config = dict(
    dataset='scattered letters and digits in many colours',
    num_classes=37,
    encoder_arch='resmlp',
    encoder_mlp_ratio=6,
    encoder_layers=8,
    decoder_widths=[32, 64, 96, 128],
    residual_init='none',
    sam_rho=0.1,
    weight_decay=0.2,
)
Rows from block 5 of the encoder of a small segmentation model, named by matrix and row number. Rows with one number belong to one neuron. Each number is 128 + 32 x the weight over its row's rms, rounded and kept within 0 to 255. All counts start at 0. After the name is the row's rms in percent of the matrix's.
Before each neuron's rows are labels from the 100 images, of 14976, where the neuron reaches its highest value: "top examples" is what is common among them. Only what is clearly more common there than usual is listed. The data: scattered letters and digits in many colours.
# fc1: MLP up (encoder.blocks.5.mlp.fc1.weight, 1536x256), inputs 172-255
# fc2: MLP down (encoder.blocks.5.mlp.fc2.weight, 256x1536, transposed), outputs 172-255

top examples: black; white
fc1.426 105 [119 174  76 140  98 159 150 104 137 139 171 103 189 153 171 159 122 116 161 108 156 123 124 141 118 110 115 149  95 107 116 123  85 131 162 137 152  86 139 141 146 130 156 141 149 123 107 140 122 102  96 148 255 129  89 110 130 117 107 127  90 129 117 164 106 121 138 125 146 164 120 154 107 129 109 130 143 150 140 136 113  81  36 127]
fc2.426 120 [136 114  96 141 152 123 141 147 141 108 109 128  76 138 106 124 112 144 128 112 118 111 128 181 129 137  99 132 135 113 114 132 139 124 144 134  95 108 121 137 124 132 136 117 123 152 121 101 136 120 139 112   0 120 131 125 110 136 126 150 124 130 149 118 113 133 113 128 107 102 118 109 128 141 113 138 136 130 132 136 137 163 236 123]

top examples: teal; white
fc1.743 143 [160 133 111  81 110 131  61 156 143  85 140 146 161 142 160 137 116 143  83 212 126 133 108 206 122  94  92 129 115 138 110 177 121 153  97  70 170 120 113 104 106 130 133 131 133 206  95 163 128  58 109 124 130 128 111 154  72 121 147  99 123 102 140 149  22 147 125 108 156 108 131 111 157 109 124 140 141  81 136 138 113 147 130 142]
fc2.743 115 [ 88  95 150 139 100  80 144  83 109 133 101 125 247 119 133 140  78 156 153  93 114  94 136 126 170 134 209 112 113 135 150 118 136 152 174 134 123 132 125  91 144 161  83 149 159  94 139 105 100 148 114 127 202 152 176  97 152 142  90 125 150 119 171 132 151 119  82 117  74 123 183 166 143 114 126 149  75 121 145 130 161 182  87  87]

top examples: white; pink
fc1.234 140 [119 132 102 183  59 159 175 113 135 165 136 147  84  98 143 122 160 165 107  96 138 109 112 191 150  66 146  83 162  92 115  93  96 162 107 119 165  73 112 104 159 133 160  32  95 159 161  85 112  85 152 101 146 115  47  88 117 109  80 111 105 101 147 113 130  85  91 162 147 137 157 142 119  63 136 153 137  98 172 119 105 177 104 103]
fc2.234 109 [123 135 177 142 124 122  57  94 122 133 119  89  74 129  82  76  99 114 155 135 121 127 133 154 124 124 148  96 127 149 177 187 168  69 128 121 123 128 125 130 155 110 116 131 169 134 145 165 139 158  81 121 104 122 176 194 113 168 130  50 105 136 123 130 128  92 121  96 105  82 115 117 120 149 107 130 138 158 121 115  91 146 135 139]

top examples: teal
fc1.204 114 [173 130 112 105 132 129 121  90 152  87  69 138 103  85 117 121  76 137  67 121 123 125 127 168 138  73 104  56 151 145 179 110 116 150 150  93 182 140 122  90 160 149 163  64  96  75  88 127  95  85 134 148 105 145  74 160 142 185  96 119 169 156 171 129 110 154  91 139 132 107 206 134 135 122 119  97 107  92 127 178  64  95 164 145]
fc2.204 116 [ 91 128 142 107  73 120  90 113  84 147 135 117 168 134  80 127 129 103 173 105 150 137 114 116 122 126 151 134 127 155 105 129 153 124 131  79 127 161 133 132 128 130 158 140 165 100 137 155 135 145 132 127 162  90 154  71 105 160 151 146 135 132 102 131 149 127 179 147  94 128 147 108 145  98 109 143 101 156 156 136 143 134  44 158]

top examples: black; blue
fc1.397 150 [ 92  86 133 100  52 134 161 138  70 115  76 113  73 113 127 134 115 116 135 120 138 123 160 154  87 109 130 170 120 150 124 152 104  86  85 120  89  74  89 137 124 136 113 142 108  85  92 141  87 124 143 133 136 133  85  98  98 150 137 176 154 138 135  88 104 168 174 155 131 221 190 169 160 117 154 140  68 133 113 161 134 120 108 147]
fc2.397 117 [124 134 142 170  91 144 165 202  87 117  78 154 188 127 126 128 151 115 158 133 130 148 128  59 152 146 142  88 112 142 103 144  83 109 111  96 134 144 102 157 137 110  94 102 128  64 165 145  89 105 170 148 172  65 165 108 107 160 152  90 112 134  93 163 147 167 168 116 160 144 149 194 120  85 149 141 124 148 142 133 166  45 140 135]

top examples: teal
fc1.657 107 [150 101 144 184  71  88 160 127 157 135  87 163 159 134 110 103 114 131 164  62  59 150 130 150  67 118 128 143 127 114 138 102 122 124 142 120 131 136  77 124 129 117  95  78 145 158 159  88 167 114 155  99  80 177 123 139 112 177 118 140 139 145  93 165 140 101 129  92 157 157 118  92 115 110 139 127 143  84 193 126 153 154 212 136]
fc2.657 100 [119 142 134  97  97 151 181 123  94 127 127 148 103 121 102 114 164 109 145 118 104 142 123 101 123 129 119 118 118 133  73 149 119 149 128 141 142 137 134  75 121 119 148 134 163 114 131 161 103  84 117 125 171 114 136  96  95 103  93 114 132 129  32  78 110 141 134 250 130 139 184 128 121 120 126 136 140 170 104 115 153  81  43 148]

top examples: pink; white; yellow; count: six
fc1.493 093 [134 152 107  94 102 196 153 136 107  98 133 145 133 100 109 135 159 123  99 138 125 138  76 160 200 133 147 128 133 140 171 113  66 196 162 106  90 139 163  64 184  89 136 183  87 113 146  94 149  84 126 149 135 134 124 109 150 138 133 116 143 125 203 100 125 153  97 178 139  55  99 143 139  94 133 112 133 129 143 100 102  61  95  93]
fc2.493 069 [127  93 135 105 161 112 149 204 179 104 104 192 136 141 107 150 112 136 133 145 127 131 128 105 153 161 160 129 112 135 122 115 137 128 103 104 132 110 126 160 122 117 169 108 142 159 172 141 180 107 116 123 166  88 144 100 124 153 127 153 122 158  60 125 169 133  94 221 145 161 115 136 179 123 157 137 153  94 168 147 147  68   0 137]

top examples: red
fc1.614 097 [167 144 115 137 156 113  98 107 161 144  95 155 126 148  84 141 158 108 134 153 171 158 116 203  88  81 133 171 123  83 185 174 176 132 107 118 120 174  95 124 136 153  95 106 171 135 115 174  77  96 150 129  94 133 100 184 143 109  93 167  90 159 113  67 119 138 127  76 145 110  91 113 139 123 123 145 112 137  39 169 169 172 104 121]
fc2.614 091 [113 141 136 126 157 130 124 165 104 140 139 149 163 148 194 127 131 123 117 125 128 123 137  25 131 116 104 121 130 150 106 146  99 149 145 152 109 107 127 146 145 137 143 135 134 133 112 126 133 118 134 125 223 125 121 163 153 116 125 123 119 138 184 152 108 128  90  93 143 136 140 129 110 126 113 122 131 132 132 134 102  98   4 122]

top examples: red
fc1.438 121 [ 97 140 126 120  82 135 114  77 100 119 119 109  99 107 152 129 146 120  60 150  88 112 116 115 128 111 107 111 139 125 124 150 120 114 139 103 204 110  88 119 117 130  86  96 133 104 165 106 122 126 135 174 132 128 123 148 130 130 194  84  94  74 209  88 143 158 169 101  97 141  93  99 192 166 116 187  35 119 133 110 128 102 130 112]
fc2.438 099 [134  87 114 126 158 135 124 128 145  73 141 155 159 130  99 122  98 130 144 133 151 155 157  59 104 151 151 130 174 120  98 145 122 113  89 104  74 138 118 115 117 106  96 133 147 123 141 172 138  95 112  94 183 120 158 166 125 121 101 184  88 160  83 199 138 156 108 164 140 134 102 108 160 103 120  90 159  91 178 124 179 102  75 124]

top examples: green
fc1.374 086 [ 86 106 117 203  98 192  79 174 136 123 145 127  37  91 155  62 149 137 180 212 125 184  99 162 105 125 102 153 123 127 159 144  96 143 146 151 146 126 168 115 120 125 138 151 158 114  58 135 155 130 123 166  59 118  92 100 156 103 129 140 112 101 108 124 138  86 127 167 123 132 133 236 153 144 164 133  60 142 112  73 175 129 160 105]
fc2.374 095 [116 131 100 123 110 119 182 118 136 126 148 166 177 129 178 119 118 109 135 133  89  90 139  61 134 125 123 128 145  72  95 138 147 146  86 167 110 162 105 106 139 119 129 142 154 138 110 111  70  91 109 143 199 123 143 126 129 144  86 124 111 156 195 117 128 144 118 118 109 156 146 105 123  88 120 150 148 125 166 146 154 150  26 132]

top examples: teal
fc1.361 124 [155 132  89 140 195 117  97 161 155  74  74  91  94 135 139 132 112 108  80  81 153 149 141 185 124 162 184 137 131 131 119 106 127 129 127 124 146 115 137 103 122  99 124  73  91 126 167 118 133 161 135 168 142 179  50 168 131 152 127 135 121 100 158 146 107 126 130  84 106  89 109 153 137 184 132 107 101 120 171 145  53 142 172 166]
fc2.361 109 [ 92 151 107 139 101 130 146 113 112 169 142 205 151 133  97 135  66 115 172 114  95 129 108 123 141 129 129 132 150 113  83 154 147  92 110 150 112 168  96  93 133 151 123 149 222  85 140 151 115  88  95  97 153 103 166 151 106 164  96 107 117 144 106 156 149 167 212 166 104 142 124 135 114 107  95 160 144 122 129 153 130 124  92 134]

top examples: black; count: six
fc1.559 097 [141 141 106 183 147 117 121 121 155 104 130 142 130 154 181 113  80 114 145 108 115 162 127 152 103 149 164 168  87 123 124 160 128 111 136 126 137  94 135 150 123  88 107 128 138 122 120  99 115 129 124 168 255 116  95 150 116  98 101 222 104 145 150 127 130 108 136 193  69 102 114 168  96 124  79 159 150 110 149 140 133  89  87 120]
fc2.559 113 [133 112 150 133 117 141 117 136 162 128 134 112  95 133 128 142 171 135 129 107 136 120 124 189 128 127 136 119 128 138 147 126 118 157 137 110 106 111 138 128 143 134 122 137 139 121 117 106 117 125 148 123   0 146  98 138 128 151 105  93 112 135 107 122 125 127 138 124 126 135 117 130 104 119  94 116 132 145 115 134 134 160 255 134]

top examples: black
fc1.535 097 [135 123 137 111 125 110 181 154 202 130 153 213 150 160 147  85  88 154 135 132 107 126 109 134 181 136 127 188 151 101 139 137 154 119 101 131 128 187 110  90 148  97 122 139  98  71 150 150 116 152 102 154 103 106  89 144 128 180  72 153 143 136 120 114 121 150 175 118  87 121  95 160 131 149 100 149 121 148 121  85 158  78 114 113]
fc2.535 100 [145 123 161 169 144 147 101 153 113 158 106  89  91 132 184 145 124 123  98 147 187 145 122 154 177 158 132 104 159 137 118 115 129 157 166 147 157  76 112 139  93 158 122  95 131 142 120 129 163 125 169 143 141 119 114 205 144 123 128 112 125 111 211  81 134 110  69 101 168 117 119 148 100  89 102 135 109 121 147 150 124 139 239  90]

top examples: white; count: six; yellow; orange
fc1.451 096 [132 125 107 104 130 100 136 150 146 142 170 152 128  94 181  91 185 155 141 153 122 118 125 189 171 150 108 175 136 146 198 134 121 148 144 115 150 121 174 118 156 173 158 129 183 138 122 116 182 120 113 144 180 134 135 142 147 153 101 178  89 111 137 147 118 133 161 134 129  96 112 117 144 124  80 150 192 192 132 108 102  35  17 101]
fc2.451 067 [125 141 103 104 121 105 143 161 163 119 112 118 153 131 115  98  95 121 131 133  86 131 131 170 113 108  94 126 127 122 125 116 142  90 107 144  83 150 105 113 135 119 107 134 112 120 113  92 116 128 141 140 203 125  89 116 132 114 105 148 132 143 195 153 115 137 186 128 100 153 123 114 131  91  92 126 131 124 140 113 153 143   0 137]

top examples: green
fc1.523 121 [131 184  94 149 218 115 135 176 158 119  87 101 126 136 110 125 160 156 139 118  96 130 132 134 134 148 110 123 115 131  85 140 159 119 101  98 118 163 132 144 122 120 124 140 182 137 162  96 150 127 114 103  95 129 141 178 101 140 101  85 149 125  88 157 136 103 148 132  96 118 109  82 109 177  52 102 156 152 127 117 103 171 143 193]
fc2.523 104 [110 141 138 118  38 103 138 128  97 146 108  77 196  91 135 123  99 117 127 120 125 145 140 111 153 120 209 160 133 136 107 132  83 172 162 133 176 145 108 155 127 135 143 136  78 148 117 127  65 119 128 140 231 123 136  90 133 124 150 141 130 142 171 106 107 132 160 166 118 120 124 155 126 101 157 161  94 129 118 128  80 159  95 131]

top examples: black; count: six
fc1.243 104 [147 124 173 126 153 126 134 145 169 156 176 166 116 177 193  85 132 188 181 147 125 142  83 155 149 116 114 135 116 133  94 133  74  96 122 142 130 207  99 154 175  74 129  93 125  90 113 126 115  73 148 154 189  73 137 106 154 161 136 144 150 154 136 134 112 141 155 125  88 113 141 136 132 111 136 154 120 168 162 121 145  83 100  78]
fc2.243 102 [159 103 156 160 154 146  63 138 122 111  94  96  93 125 149 123 115 130 130 156 159 148 104 213 142 120 105  85 125 124 119 134 111 134 125  86 159  72 139 151 121 113 120 126 130 152 140 125 134 136 148 131  76 131 133 159 139 118 173 104 110  88 183 135 104 160  95 118 144 127 125 135  98 125 140 140 116 120 144 120 103 152 255 137]

top examples: black; white
fc1.132 098 [138 122  89 164 155  93 103  99 157 157 184 122 182 131 207 113  97 183  97 179 116 111  85 124 160 166  99 128 134 103  90 126 147  96 133 179  94 154 106 107 127 139 117 121 110 124 154 108  80 109 149 106 243 124  80 117 105 124 113 136 180 157 156 172  97 131 105 144 139  72 111 110 113 157 108 160  86 131 148 108 116  66  94  90]
fc2.132 110 [141 142 136 137 102 123 106 131 114 122 158 161  59 142  80 143 111 126 124 133 134 103 118 209 127 134  91 142 124 120 107 156 145 134 110 123 140 136 135 121 127 125 137 141 165 134 139 117 148  87 106 123  37 133 167 143 106 111 110 131  95 136  93 128  98 147 117 139 157 132 166 162 123 135 132 149 115 116 102  98 117 122 255 135]